{"embed_dim": 256, "encoder_stem": "single", "text_encoder_fused_qkv": false, "batch_size": 128}
Rows from block 7 of the audio encoder of a small contrastive audio-text model, named by matrix and row number. Rows with one number belong to one channel. Each number is 200 + 40 x the weight over its row's rms, rounded and kept within 0 to 999. All counts start at 0. After the name is the row's rms in percent of the matrix's.
After each channel's rows are labels from the 100 clips, of 14976, where the channel reaches its highest value: "top examples" is what is common among them. Only what is clearly more common there than usual is listed. The data: melodies that start on their tonic, played by one synthesised instrument.
# convs0: first width-11 conv (encoder.blocks.7.convs.0.weight, 160x160x11, each kernel summed), inputs 0-79
# convs1: second width-11 conv (encoder.blocks.7.convs.1.weight, 160x160x11, transposed, each kernel summed), outputs 0-79

convs0.33,092,173,181,254,105,182,204,231,219,161,306,195,195,222,155,185,220,281,172,157,226,194,215,228,239,193,157,273,257,158,216,143,182,190,186,129,224,229,202,170,216,240,262,198,145,206,241,158,176,193,211,246,198,164,133,177,237,201,189,199,191,188,156,168,183,188,179,121,223,261,178,197,202,132,290,202,199,207,217,186,252
convs1.33,086,241,235,173,253,164,178,211,191,183,154,183,246,170,228,195,148,140,242,183,200,124,212,201,109,189,242,198,203,213,263,231,194,223,165,193,206,129,256,196,243,151,149,173,197,181,181,173,202,214,161,272,214,175,231,220,178,225,172,238,189,203,235,269,253,256,231,248,178,230,224,183,214,212,152,165,159,264,207,131,207
top examples: the note C; the note F; the note G; tonic: F

convs0.125,069,116,184,219,160,165,195,210,215,115,216,166,237,112,149,198,200,226,149,245,243,210,154,216,179,207,198,176,222,217,182,196,231,232,184,167,207,127,196,161,178,233,254,210,226,161,186,206,230,197,176,183,171,195,130,130,206,224,185,208,145,233,215,282,120,194,187,163,197,135,221,248,185,160,206,158,133,181,222,264,171
convs1.125,112,145,256,155,190,199,176,190,283,166,200,218,214,261,169,221,204,248,273,255,228,211,244,251,139,208,212,285,195,169,224,180,205,197,235,189,97,240,122,207,233,169,193,163,212,174,188,238,219,160,190,172,221,202,128,325,145,152,268,123,265,166,251,177,278,159,161,201,189,107,104,226,171,170,208,162,73,184,180,218,179
top examples: the note E; pace: fast

convs0.85,112,203,253,201,246,217,238,165,211,243,228,240,239,196,198,195,206,186,259,142,251,222,105,182,345,198,189,182,134,262,134,199,170,190,201,217,53,180,144,195,177,149,194,183,185,226,184,187,252,219,125,269,237,197,220,283,230,254,210,239,171,228,96,243,175,217,232,227,195,222,184,217,214,185,200,208,264,279,185,219,278
convs1.85,092,321,197,255,192,251,179,223,228,182,292,194,252,148,227,203,208,179,128,327,184,230,248,215,229,251,234,179,173,187,196,190,204,203,154,171,123,255,152,150,225,125,205,177,194,168,266,196,225,232,95,152,163,189,195,161,194,157,199,161,201,181,204,210,307,184,264,200,164,159,211,192,140,173,169,192,222,128,196,173,156
top examples: the note G#

convs0.8,093,135,222,177,217,217,157,192,240,204,227,273,167,295,208,271,168,195,278,195,263,197,236,170,158,211,166,217,229,221,232,258,167,141,194,207,250,195,79,227,188,269,192,240,243,193,157,196,208,183,177,198,165,289,222,181,224,209,176,163,142,239,178,118,180,191,190,202,195,221,211,270,145,216,222,255,224,213,198,166,176
convs1.8,096,195,231,176,151,179,248,246,226,174,189,183,231,240,201,223,282,227,240,184,177,250,173,296,175,196,225,234,219,150,281,191,216,197,212,210,202,167,148,177,174,154,294,167,204,203,249,189,247,163,275,216,209,189,183,205,214,209,162,245,209,177,243,148,232,207,140,159,202,187,247,244,259,193,205,201,195,223,194,197,220
top examples: the note A; the note D; pace: fast

convs0.98,078,139,212,230,207,250,173,128,239,256,196,240,279,243,208,239,237,217,180,189,281,204,160,202,193,188,281,213,245,221,150,213,201,269,196,266,216,184,189,255,161,244,191,146,243,149,210,191,202,172,316,193,225,180,133,175,195,222,186,152,217,165,179,193,197,200,194,144,217,180,192,205,178,152,264,172,128,161,255,218,251
convs1.98,074,182,216,135,241,175,217,250,265,149,198,154,204,175,173,226,216,205,204,194,193,197,211,170,223,174,136,272,136,209,180,233,187,203,254,170,266,134,225,158,146,224,248,204,149,214,164,192,147,203,146,178,206,210,134,250,191,234,286,245,250,196,205,281,280,203,270,197,238,272,193,197,189,161,152,260,139,227,178,216,253
top examples: the note F; pace: fast

convs0.148,111,181,195,224,233,197,177,251,163,226,188,237,232,177,310,183,255,195,199,227,199,203,196,162,212,193,196,199,159,178,212,241,268,87,227,214,162,233,208,201,163,240,191,188,197,212,246,204,170,180,224,183,24,212,153,223,180,154,224,225,189,180,152,154,255,211,190,288,211,157,209,228,205,196,238,275,264,214,169,209,205
convs1.148,103,225,154,238,183,237,235,178,182,178,223,232,166,250,189,193,199,190,251,218,223,176,242,179,216,211,168,165,227,231,168,151,125,211,182,173,283,231,236,204,237,192,200,180,187,182,95,139,214,242,164,221,182,178,243,196,179,150,183,201,252,121,259,247,191,214,221,228,154,208,181,184,224,269,169,189,251,107,246,247,214
top examples: the note E; the note B; tonic: E

convs0.4,122,205,191,199,83,127,219,185,184,182,204,284,199,196,167,236,177,228,181,129,221,188,253,233,300,208,179,141,202,225,230,192,107,128,129,164,226,217,185,244,165,203,192,188,146,177,156,182,155,196,206,287,172,197,181,181,217,201,210,172,172,169,156,194,198,168,129,165,166,207,185,149,261,210,117,203,252,189,238,220,230
convs1.4,098,209,219,289,147,133,202,234,225,124,237,219,185,202,169,206,140,161,208,173,229,139,242,194,283,174,230,227,134,172,170,186,232,158,174,187,206,198,259,219,127,214,262,210,195,160,244,213,207,290,179,258,186,209,193,192,197,205,238,179,182,203,261,234,275,202,126,226,202,187,216,150,191,175,187,205,309,193,165,130,187
top examples: the note F#; tonic: F#

convs0.81,081,171,236,232,136,313,158,175,156,255,198,215,244,254,179,160,186,157,246,204,207,111,167,151,153,236,232,184,212,208,233,178,222,243,198,160,137,210,216,151,154,238,188,169,228,166,187,269,206,200,261,207,242,179,196,238,233,211,165,165,177,215,262,135,189,238,138,206,154,194,224,327,200,291,218,206,154,186,266,206,212
convs1.81,116,120,206,225,203,171,219,179,237,163,266,167,191,200,185,201,224,216,188,235,241,212,247,206,181,164,168,239,179,232,233,205,170,248,219,242,191,77,249,242,284,188,190,234,199,144,195,169,197,178,142,148,201,204,188,231,260,181,229,235,216,157,224,135,129,176,259,157,168,180,195,157,235,213,213,183,84,218,152,247,125
top examples: the note A; pace: fast; tonic: A

convs0.135,080,209,235,220,214,234,194,129,183,215,168,216,203,218,211,172,205,190,123,189,172,175,292,193,156,100,204,248,223,202,127,166,163,217,234,290,298,190,270,210,185,261,194,204,258,219,195,182,169,195,74,214,282,120,208,202,192,211,234,195,240,155,259,210,232,133,241,162,213,217,189,206,221,167,201,160,161,204,218,219,166
convs1.135,084,158,195,225,166,193,162,239,189,207,290,177,308,193,226,215,284,190,194,305,212,245,166,224,168,173,221,264,206,216,192,222,227,198,181,155,255,159,168,167,282,174,170,150,259,129,229,246,150,248,170,156,170,127,245,204,256,197,206,184,170,202,210,150,115,200,255,229,213,227,198,166,199,182,159,199,130,140,142,117,174
top examples: the note G

convs0.113,102,179,214,195,216,141,234,206,241,155,255,185,204,278,188,190,91,247,220,231,128,217,174,157,170,178,153,144,208,168,225,141,137,254,219,149,282,221,230,184,204,287,204,239,186,116,237,229,253,154,237,194,250,167,238,166,227,182,142,229,249,199,196,194,218,171,207,180,209,158,250,208,211,188,210,203,286,211,225,210,127
convs1.113,098,165,141,229,129,261,162,261,195,196,126,186,256,214,268,158,166,187,227,176,237,211,159,163,153,179,228,195,212,223,306,209,169,234,209,231,186,208,256,236,86,260,203,191,179,227,225,264,203,195,150,218,184,215,214,192,180,217,247,238,152,228,253,219,240,218,175,251,195,303,175,234,144,187,185,212,218,183,207,176,244
top examples: the note E; pace: fast; tonic: E

convs0.107,087,137,185,200,167,158,234,213,131,281,171,189,155,173,274,265,202,149,203,162,170,138,155,230,139,159,212,262,233,208,249,210,140,158,186,187,144,225,203,135,212,159,192,125,172,185,235,171,168,175,230,219,196,141,183,136,227,180,167,203,232,220,214,231,165,243,163,184,187,178,227,224,248,123,257,214,253,157,232,184,190
convs1.107,100,222,254,155,226,218,215,199,239,170,225,106,210,218,239,229,144,192,223,202,217,261,182,210,153,197,187,218,211,237,220,159,266,187,226,204,66,220,157,222,142,196,150,174,205,184,166,171,171,183,183,266,184,204,164,229,215,268,84,187,232,150,243,167,147,201,218,182,238,167,164,178,221,217,242,193,124,230,197,118,223
top examples: the note D#; tonic: D#

convs0.34,109,248,180,225,165,143,196,179,203,157,197,213,177,182,228,220,147,250,200,195,190,139,190,213,238,212,164,155,202,143,174,219,247,158,168,238,203,222,186,211,243,182,252,230,190,216,164,164,169,181,158,150,183,190,298,122,156,197,163,200,215,205,210,229,239,222,161,174,152,202,240,133,161,157,141,177,316,180,110,186,202
convs1.34,091,230,255,213,219,215,164,165,183,252,197,249,212,251,225,202,252,190,216,218,122,244,178,221,217,177,260,210,268,227,235,167,128,190,232,202,181,175,268,235,254,106,215,224,185,123,205,159,163,176,234,224,169,154,130,234,237,216,225,185,130,249,197,195,184,184,228,178,191,200,190,188,145,124,200,175,213,156,236,225,144
top examples: the note F; tonic: A#; tonic: F

convs0.37,080,163,217,211,208,169,154,206,189,188,201,204,217,257,225,203,180,208,233,204,215,185,250,192,72,197,185,171,221,193,283,195,237,282,266,196,163,236,217,207,168,213,197,120,205,254,287,221,244,113,250,215,278,200,234,195,242,237,206,206,220,229,265,135,130,245,201,180,191,168,165,202,212,190,215,220,212,175,162,193,142
convs1.37,073,252,160,153,210,245,174,251,232,194,160,160,194,262,159,149,119,194,101,201,239,146,193,227,140,260,230,214,169,192,147,281,191,185,212,230,266,226,75,234,204,247,171,123,187,254,194,221,219,185,182,224,201,202,232,187,219,187,221,220,183,203,271,159,161,140,237,174,211,204,194,189,202,204,186,207,220,207,248,130,205
top examples: the note D#; the note G#; tonic: G#

convs0.49,123,228,189,197,182,188,258,212,146,155,347,168,225,208,154,190,254,210,216,176,226,195,242,229,234,233,250,204,168,214,230,218,225,131,244,126,186,201,146,164,183,217,222,194,241,191,190,188,194,200,259,107,212,215,179,215,192,226,233,227,242,208,198,181,133,204,199,185,186,187,165,181,220,174,391,160,154,220,246,192,210
convs1.49,148,208,236,173,159,173,212,243,174,201,228,259,247,309,177,222,176,176,181,209,197,241,207,183,163,236,219,198,155,213,225,221,184,163,192,213,220,210,207,95,195,260,138,213,173,178,225,222,231,202,199,249,208,173,215,169,170,244,213,178,197,189,227,284,209,180,224,191,131,208,176,246,203,167,289,204,141,245,174,210,223
top examples: the note C; the note C#; the note G#; pace: fast

convs0.118,105,174,196,215,178,151,134,208,238,233,208,199,175,203,212,222,139,144,209,212,176,177,199,148,104,175,253,166,159,246,309,186,181,241,148,141,214,174,179,186,176,194,171,196,246,200,206,213,215,242,201,249,240,215,151,247,223,235,244,195,167,177,195,191,177,259,227,203,176,306,203,265,156,266,208,167,201,138,208,155,162
convs1.118,107,211,142,184,143,179,124,212,243,232,72,201,152,279,212,175,272,219,180,145,176,172,169,265,159,229,211,242,232,230,165,270,191,213,195,225,247,243,153,205,152,193,169,217,198,185,270,269,157,206,262,233,204,174,197,225,200,140,229,212,255,229,218,239,328,130,212,149,212,266,231,180,200,178,201,172,179,231,229,209,188
top examples: the note E; pace: fast

convs0.26,077,175,212,183,194,260,191,187,130,233,178,193,177,260,126,165,240,226,164,205,248,176,86,240,151,213,245,231,167,228,276,195,231,181,229,180,182,235,155,205,217,188,245,216,243,174,233,264,158,175,263,212,216,96,171,245,192,146,212,239,262,276,155,180,241,139,238,242,210,153,172,210,187,178,178,185,212,203,229,185,128
convs1.26,103,147,233,163,203,256,188,165,306,227,189,168,218,221,249,272,266,153,218,198,233,248,161,148,107,189,195,214,176,171,151,185,208,186,216,196,264,254,202,142,195,210,191,198,236,192,156,198,197,199,203,221,183,214,165,164,235,308,267,184,247,119,236,183,193,255,234,212,232,133,272,192,226,180,201,172,142,148,159,135,213
top examples: the note F; the note D#; the note A#

convs0.106,103,218,260,194,192,231,160,172,186,210,143,126,198,168,198,146,202,275,237,218,266,199,123,254,205,208,228,249,203,198,82,214,201,163,196,233,176,227,222,243,292,233,278,215,205,229,176,231,225,237,149,156,175,183,206,180,168,192,205,226,175,217,198,177,180,209,209,132,195,227,210,185,105,139,204,170,216,194,239,172,189
convs1.106,113,221,193,256,141,185,195,181,185,195,101,176,240,177,140,223,222,241,197,226,127,247,275,155,195,180,112,181,227,198,59,235,147,191,158,165,199,217,205,242,225,187,195,284,178,131,200,192,254,193,178,176,213,214,212,188,283,212,180,202,189,280,175,241,133,164,229,239,207,280,223,229,247,219,211,115,170,160,155,147,182
top examples: the note F; the note C; pace: fast; tonic: F

convs0.62,072,244,141,138,214,209,218,206,167,162,192,144,190,204,223,239,152,131,201,178,248,217,195,184,244,192,208,252,226,243,210,181,198,145,221,206,215,234,198,204,191,213,215,228,263,163,156,161,182,246,183,216,229,174,201,151,241,216,246,196,159,186,200,217,228,247,273,203,233,244,196,273,230,224,228,66,245,171,162,181,116
convs1.62,102,95,190,175,186,132,217,230,222,197,205,228,210,197,128,179,163,168,248,178,294,195,238,234,99,195,258,260,220,203,208,171,230,223,247,198,164,124,217,236,210,221,154,258,220,262,195,201,202,185,187,174,150,186,120,221,257,223,240,164,257,169,189,213,189,180,199,240,84,288,174,175,241,190,178,258,158,224,154,179,241
top examples: the note F; the note A#; the note D#; tonic: A#

convs0.97,102,244,250,173,206,158,182,214,224,190,210,143,177,164,182,156,255,246,202,224,232,198,162,234,111,202,290,211,236,176,234,200,169,164,189,165,250,217,164,220,175,184,183,170,168,188,200,179,236,234,248,289,161,187,170,193,174,268,196,164,179,222,225,202,198,194,204,240,215,118,192,271,245,235,191,309,146,235,268,198,214
convs1.97,071,230,156,256,215,217,126,152,138,218,203,208,170,217,251,258,204,217,199,136,205,228,241,243,227,148,146,251,182,203,159,239,196,203,204,209,122,130,130,171,148,215,240,236,241,205,264,170,172,233,218,179,192,206,179,228,239,182,248,178,216,209,181,185,253,220,205,212,257,81,278,176,177,158,200,180,236,234,123,178,264
top examples: the note G#; tonic: G#; the note D#

convs0.136,095,136,153,177,193,206,160,230,191,272,180,289,273,249,172,206,258,158,253,201,181,175,110,166,226,191,255,180,138,212,231,194,212,204,134,233,239,198,130,217,206,168,168,236,142,217,300,251,152,179,147,251,155,203,172,173,206,293,162,198,201,196,162,239,168,195,188,180,151,81,194,211,215,242,220,176,205,140,209,212,198
convs1.136,093,120,262,195,177,189,251,154,202,167,193,180,229,230,204,226,179,182,222,120,222,193,181,227,103,207,186,212,280,230,235,212,156,187,212,176,121,222,252,221,138,209,127,165,209,198,176,172,198,192,145,156,127,211,215,207,266,159,148,210,205,204,184,173,244,230,156,237,230,90,288,246,172,237,227,226,179,202,179,149,254
top examples: the note F#; tonic: F#

convs0.89,142,207,252,206,189,161,232,232,181,219,153,150,279,222,185,292,226,252,201,151,124,174,217,232,94,194,212,188,224,137,236,209,179,154,259,188,207,196,204,206,174,229,201,184,164,242,156,202,230,130,217,167,194,194,209,224,194,178,253,288,91,204,236,176,213,180,189,150,239,119,229,155,185,168,191,251,215,177,179,222,195
convs1.89,121,183,95,222,185,210,161,175,195,211,107,142,97,198,181,221,228,214,170,145,223,238,201,227,263,208,240,238,162,169,228,208,294,202,174,177,212,227,158,272,168,193,232,156,199,197,188,222,172,171,240,227,221,247,252,169,227,178,269,225,115,184,217,266,313,155,190,190,223,122,203,224,208,200,178,186,200,188,154,224,171
top examples: the note E; the note A

convs0.94,075,151,215,204,186,219,191,247,136,212,198,254,202,173,176,144,120,205,195,189,161,220,244,148,162,146,166,204,264,205,167,202,188,283,205,129,240,198,184,159,164,110,163,229,233,173,182,211,160,177,209,165,224,76,202,249,218,209,195,211,213,166,232,167,165,192,238,277,156,196,207,227,254,169,189,181,121,253,247,235,246
convs1.94,105,297,184,187,240,184,204,232,173,211,251,190,158,213,218,161,274,191,236,176,242,188,198,208,196,215,183,280,204,202,213,207,160,193,232,229,218,222,177,249,204,280,215,127,219,184,207,159,240,155,209,181,297,229,208,210,178,243,235,159,197,194,281,104,185,156,197,186,174,229,197,202,146,221,237,217,76,224,181,256,209
top examples: the note A; the note D; pace: fast; the note C

convs0.71,113,194,179,242,263,201,174,252,193,236,202,212,242,202,202,141,213,115,177,201,173,207,162,141,165,233,126,165,177,154,229,147,291,268,136,239,140,209,220,235,173,211,210,191,224,255,212,192,203,230,121,202,188,153,227,202,234,170,199,194,193,246,182,184,303,154,208,208,208,155,226,236,209,197,235,288,235,205,171,206,242
convs1.71,092,240,143,197,154,204,245,193,208,208,312,252,189,190,305,217,192,216,210,283,241,213,211,195,269,170,220,217,246,228,186,165,111,208,240,183,218,147,214,175,241,229,211,248,186,159,177,196,154,176,227,177,243,238,218,184,141,204,205,211,192,91,171,202,177,231,219,184,192,155,233,203,181,183,190,131,210,140,288,258,141
top examples: the note F

convs0.117,113,220,217,164,278,235,186,158,211,238,235,244,132,220,224,146,78,200,221,159,230,203,224,202,246,173,204,167,222,175,142,193,162,161,212,213,211,232,254,251,209,249,184,210,194,212,254,220,216,229,248,224,202,189,242,221,188,194,203,254,176,198,187,189,253,264,155,214,195,195,212,234,215,197,242,240,194,206,219,178,237
convs1.117,092,216,198,200,207,195,190,188,212,181,249,141,196,215,224,197,150,209,227,238,180,115,278,173,251,262,142,207,164,249,241,239,130,207,192,176,234,202,228,133,187,145,225,194,121,222,202,173,206,235,191,176,259,161,182,133,252,208,237,143,251,168,226,175,177,150,238,175,236,275,223,190,206,266,180,165,205,178,139,209,168
top examples: the note G

convs0.0,064,248,163,197,248,223,137,193,230,273,227,257,206,252,199,206,183,247,137,192,168,211,224,245,166,191,197,228,277,242,254,205,91,159,257,157,245,217,149,191,168,191,231,200,252,171,164,164,179,249,180,185,133,266,139,205,182,240,147,129,189,131,192,216,170,165,144,247,177,146,216,116,179,185,174,223,221,180,199,247,194
convs1.0,083,141,225,216,235,266,171,175,155,210,277,179,210,233,153,256,178,168,223,179,276,231,161,203,113,255,151,258,141,226,207,201,212,219,203,171,169,193,290,227,206,205,160,176,178,196,247,230,252,157,156,172,219,262,157,213,256,169,259,179,179,168,126,184,131,187,239,206,86,142,244,175,254,263,189,187,134,229,193,211,281
top examples: the note F#; pace: fast; the note C#; tonic: F#

convs0.23,098,259,228,244,180,185,162,228,229,207,200,308,203,170,179,150,196,165,201,174,178,243,166,207,190,189,208,219,221,214,211,209,193,190,239,170,168,267,238,213,235,154,208,194,138,160,199,203,198,206,139,98,106,195,222,179,212,181,188,173,174,193,202,187,243,198,240,185,179,263,170,255,136,193,180,277,255,229,235,227,205
convs1.23,075,224,158,181,197,258,238,157,145,201,191,225,132,190,200,225,140,179,171,323,208,231,242,200,250,219,210,147,226,169,162,171,188,209,181,227,195,191,179,227,233,198,227,253,206,223,197,185,236,186,229,239,264,238,221,254,170,156,194,238,180,160,151,227,203,225,157,191,223,128,263,243,231,230,212,123,262,235,281,233,113
top examples: the note E

convs0.91,094,189,200,263,241,259,173,184,235,282,197,177,172,237,176,134,136,124,241,193,198,232,157,194,185,195,184,162,159,203,219,177,246,178,222,227,189,196,206,201,230,226,188,183,216,198,233,238,239,278,157,203,176,202,259,201,210,256,124,167,247,255,185,215,240,238,191,216,195,187,225,271,179,249,214,261,177,164,159,227,256
convs1.91,078,218,190,200,251,177,168,227,207,197,300,254,225,134,296,231,191,195,143,260,276,193,245,200,182,183,231,229,177,201,183,147,122,212,207,204,234,255,194,230,213,194,214,199,175,170,154,177,137,112,212,208,225,197,136,169,168,143,240,220,243,136,188,217,159,158,225,139,220,151,211,162,185,183,165,189,256,153,205,158,202
top examples: the note F; pace: fast

convs0.82,115,210,205,171,134,167,227,184,259,187,245,282,182,197,234,239,215,188,195,207,218,236,200,225,292,138,204,232,182,198,216,196,176,192,261,168,252,304,208,216,176,184,200,185,258,180,226,222,218,195,259,218,152,276,140,269,230,156,186,191,192,144,193,244,211,161,146,209,173,227,213,168,216,182,151,207,209,197,238,186,193
convs1.82,092,174,223,243,181,233,204,215,205,219,272,221,289,164,115,222,154,160,166,124,203,219,168,191,216,237,227,175,227,199,215,246,205,162,156,135,175,196,208,145,194,219,173,138,127,231,221,270,220,263,179,174,195,177,280,198,236,191,135,180,183,239,186,191,220,222,241,171,187,250,192,159,165,216,236,185,303,185,163,126,249
top examples: the note G; the note E

convs0.1,090,190,233,217,167,182,232,251,154,165,192,223,174,233,160,240,218,198,193,208,194,151,258,221,170,201,200,223,208,204,232,166,144,209,173,105,230,209,127,178,205,204,172,171,139,192,290,195,195,202,211,168,209,187,147,187,212,182,136,220,160,208,204,171,164,169,189,143,181,226,114,217,236,183,181,216,152,198,244,165,155
convs1.1,104,209,206,125,182,235,218,190,263,165,174,208,254,253,203,201,223,227,188,191,221,224,222,228,189,210,206,269,178,178,173,247,280,222,199,204,119,215,116,254,152,239,237,131,211,187,171,220,207,152,213,260,189,246,140,228,137,168,131,155,271,151,228,168,150,179,174,145,204,183,48,244,140,254,239,205,181,192,228,198,183
top examples: the note D#; the note A#; pace: fast

convs0.53,111,241,183,214,192,158,205,223,184,109,172,175,169,213,186,175,236,231,151,231,206,233,236,176,269,127,204,168,212,186,211,246,195,213,185,199,159,232,188,212,243,184,232,209,202,210,177,174,184,272,215,156,191,179,271,207,169,120,142,201,208,209,168,202,241,301,155,220,238,189,210,69,184,168,203,200,234,191,234,196,164
convs1.53,099,189,244,195,213,222,183,104,177,192,219,147,245,182,226,242,194,179,178,210,145,315,201,223,253,246,216,224,229,185,156,167,195,171,157,177,248,231,261,197,293,174,182,285,165,196,261,141,211,265,197,274,173,210,136,192,164,204,189,188,223,235,173,187,176,161,185,142,151,145,263,220,137,192,163,151,311,112,204,196,160
top examples: the note C; tonic: C; the note G

convs0.116,092,151,257,215,196,212,175,211,225,233,198,222,248,216,220,234,103,170,285,151,233,172,195,168,175,125,163,237,205,209,284,136,261,286,246,172,230,182,219,208,155,164,173,212,193,176,185,231,217,212,214,191,210,231,224,184,191,223,217,210,173,230,179,201,196,202,188,183,197,201,153,226,187,184,197,173,156,250,216,187,230
convs1.116,089,204,222,152,187,173,236,216,224,204,108,146,187,224,152,204,166,266,202,278,181,158,197,244,204,137,168,244,229,212,195,222,177,167,202,240,224,230,139,140,195,162,322,196,108,262,272,189,218,169,243,143,234,188,165,217,207,230,240,183,215,215,207,202,275,256,174,160,177,215,198,185,223,138,195,162,243,239,155,135,234
top examples: the note D; pace: fast; the note A; tonic: G

convs0.122,100,164,201,158,182,259,247,146,225,138,233,172,177,209,167,200,230,218,175,177,131,205,269,257,227,249,175,213,164,228,194,160,176,179,159,196,305,171,171,91,241,223,211,176,171,219,236,243,223,164,196,225,217,236,153,281,193,248,206,197,208,165,305,260,125,182,238,125,185,280,231,166,150,278,217,195,192,132,168,177,139
convs1.122,148,114,231,164,159,213,187,264,231,173,88,155,210,208,162,192,139,169,178,161,192,240,211,177,130,190,158,237,174,228,219,190,259,199,198,173,242,192,171,241,136,242,121,225,205,213,258,242,252,211,353,219,214,157,178,209,248,222,212,186,177,177,250,214,244,153,164,227,173,217,245,193,183,241,220,217,209,190,192,125,186
top examples: the note G; the note C; pace: fast

convs0.101,103,191,237,159,155,197,247,263,180,183,161,164,158,171,215,179,206,201,272,222,244,187,184,173,120,223,146,230,206,211,154,201,258,88,153,195,167,168,143,120,235,159,187,226,185,236,173,168,191,206,128,190,297,215,156,160,201,136,246,204,174,245,203,215,202,215,204,223,217,209,164,181,119,144,224,224,232,237,223,174,185
convs1.101,081,226,181,212,208,220,165,226,261,190,208,186,283,173,254,199,163,183,253,167,250,229,163,311,199,193,262,227,211,144,228,193,139,192,201,235,187,157,202,221,227,348,200,199,241,201,271,188,151,199,202,234,194,181,247,194,216,195,179,202,222,218,196,161,293,231,182,189,173,189,155,213,166,200,197,196,189,171,222,169,182
top examples: the note A; pace: fast

convs0.83,077,197,140,148,128,126,207,163,228,218,192,219,177,201,229,192,246,221,187,199,177,185,111,214,142,151,90,203,207,198,225,179,218,233,310,192,61,239,143,183,222,206,208,42,239,191,161,114,238,223,205,235,191,238,166,105,161,213,220,197,193,222,195,182,165,166,225,230,291,179,130,229,204,131,264,216,144,182,232,229,206
convs1.83,089,231,192,172,219,210,201,208,166,164,229,253,168,244,192,212,180,138,274,227,200,158,121,182,112,207,233,293,199,137,191,207,238,243,216,197,241,218,227,188,180,239,168,264,241,184,204,250,188,244,177,189,206,154,246,305,231,163,142,231,226,75,212,188,80,143,171,201,165,225,221,165,224,227,184,210,95,122,219,249,224
top examples: the note D; pace: fast; tonic: D

convs0.68,139,228,181,166,143,199,269,204,168,224,248,277,248,232,162,240,194,128,187,144,195,207,215,133,403,166,174,232,160,205,198,173,176,168,222,212,138,249,180,272,154,235,216,177,214,150,200,180,177,205,116,272,184,274,201,171,199,166,145,168,163,174,222,215,211,168,189,190,219,174,245,185,155,188,177,292,254,148,215,218,252
convs1.68,107,169,197,216,120,221,145,162,182,207,191,221,212,238,237,195,266,235,149,170,199,192,181,264,274,185,224,236,217,231,240,136,199,211,208,217,311,214,283,201,110,189,211,189,196,257,208,223,105,249,173,224,169,230,226,244,192,172,232,261,180,216,195,202,302,200,253,139,214,193,260,216,164,189,194,124,304,181,182,163,149
top examples: the note C; staccato; tonic: C

convs0.20,123,192,180,165,178,168,190,202,225,188,247,208,204,202,155,211,97,209,199,219,205,163,228,213,203,227,212,213,228,203,146,184,254,187,169,234,248,211,187,179,205,193,204,219,238,151,85,229,186,252,195,204,258,170,185,166,234,199,167,229,155,148,262,199,193,224,155,231,213,235,181,213,216,246,247,162,166,188,179,231,193
convs1.20,143,220,212,246,188,187,152,208,180,215,145,141,239,208,133,191,235,184,188,197,187,213,193,246,188,210,199,154,230,225,150,225,264,178,204,207,180,232,176,244,253,195,215,227,213,227,79,218,199,209,204,190,191,211,211,211,186,236,226,215,315,235,203,215,216,216,260,165,249,157,200,215,212,182,185,186,203,241,239,196,234
top examples: the note G#; the note D#

convs0.87,105,197,165,191,249,235,187,170,209,209,176,153,204,193,145,184,131,233,149,217,169,228,257,226,150,180,227,204,244,237,197,196,210,278,154,287,283,256,235,186,190,227,207,214,172,204,217,248,206,194,182,183,260,246,167,204,165,278,165,208,202,200,158,242,143,132,187,248,200,243,201,227,231,188,240,229,198,212,251,196,127
convs1.87,080,190,160,145,167,197,217,161,198,172,245,195,195,215,272,194,247,184,151,147,286,155,213,192,213,216,209,171,201,215,192,250,161,127,205,164,211,135,186,184,168,215,238,216,218,242,221,193,225,186,211,238,175,243,170,155,262,234,197,174,237,173,249,211,238,214,173,165,183,235,237,210,194,213,140,287,196,226,156,80,263
top examples: the note A#; the note F; the note C; pace: fast

convs0.35,122,271,209,192,187,205,210,117,216,230,222,188,193,240,171,250,155,128,190,208,276,154,190,143,205,179,272,246,209,197,207,139,169,82,250,186,274,194,222,241,236,206,246,241,180,217,148,174,165,206,228,226,148,205,206,116,192,326,187,203,204,199,176,174,215,208,211,130,212,227,233,194,206,237,235,60,269,209,136,237,160
convs1.35,093,163,186,208,203,231,220,321,181,191,252,200,227,184,289,149,195,198,223,179,157,254,205,193,170,202,186,232,226,157,183,148,232,211,169,197,196,250,269,237,129,179,149,194,204,164,267,209,188,183,207,190,145,109,240,196,193,128,258,188,218,205,182,262,217,189,185,170,169,164,144,195,227,158,188,149,243,180,192,207,239
top examples: the note A#; the note F; tonic: A#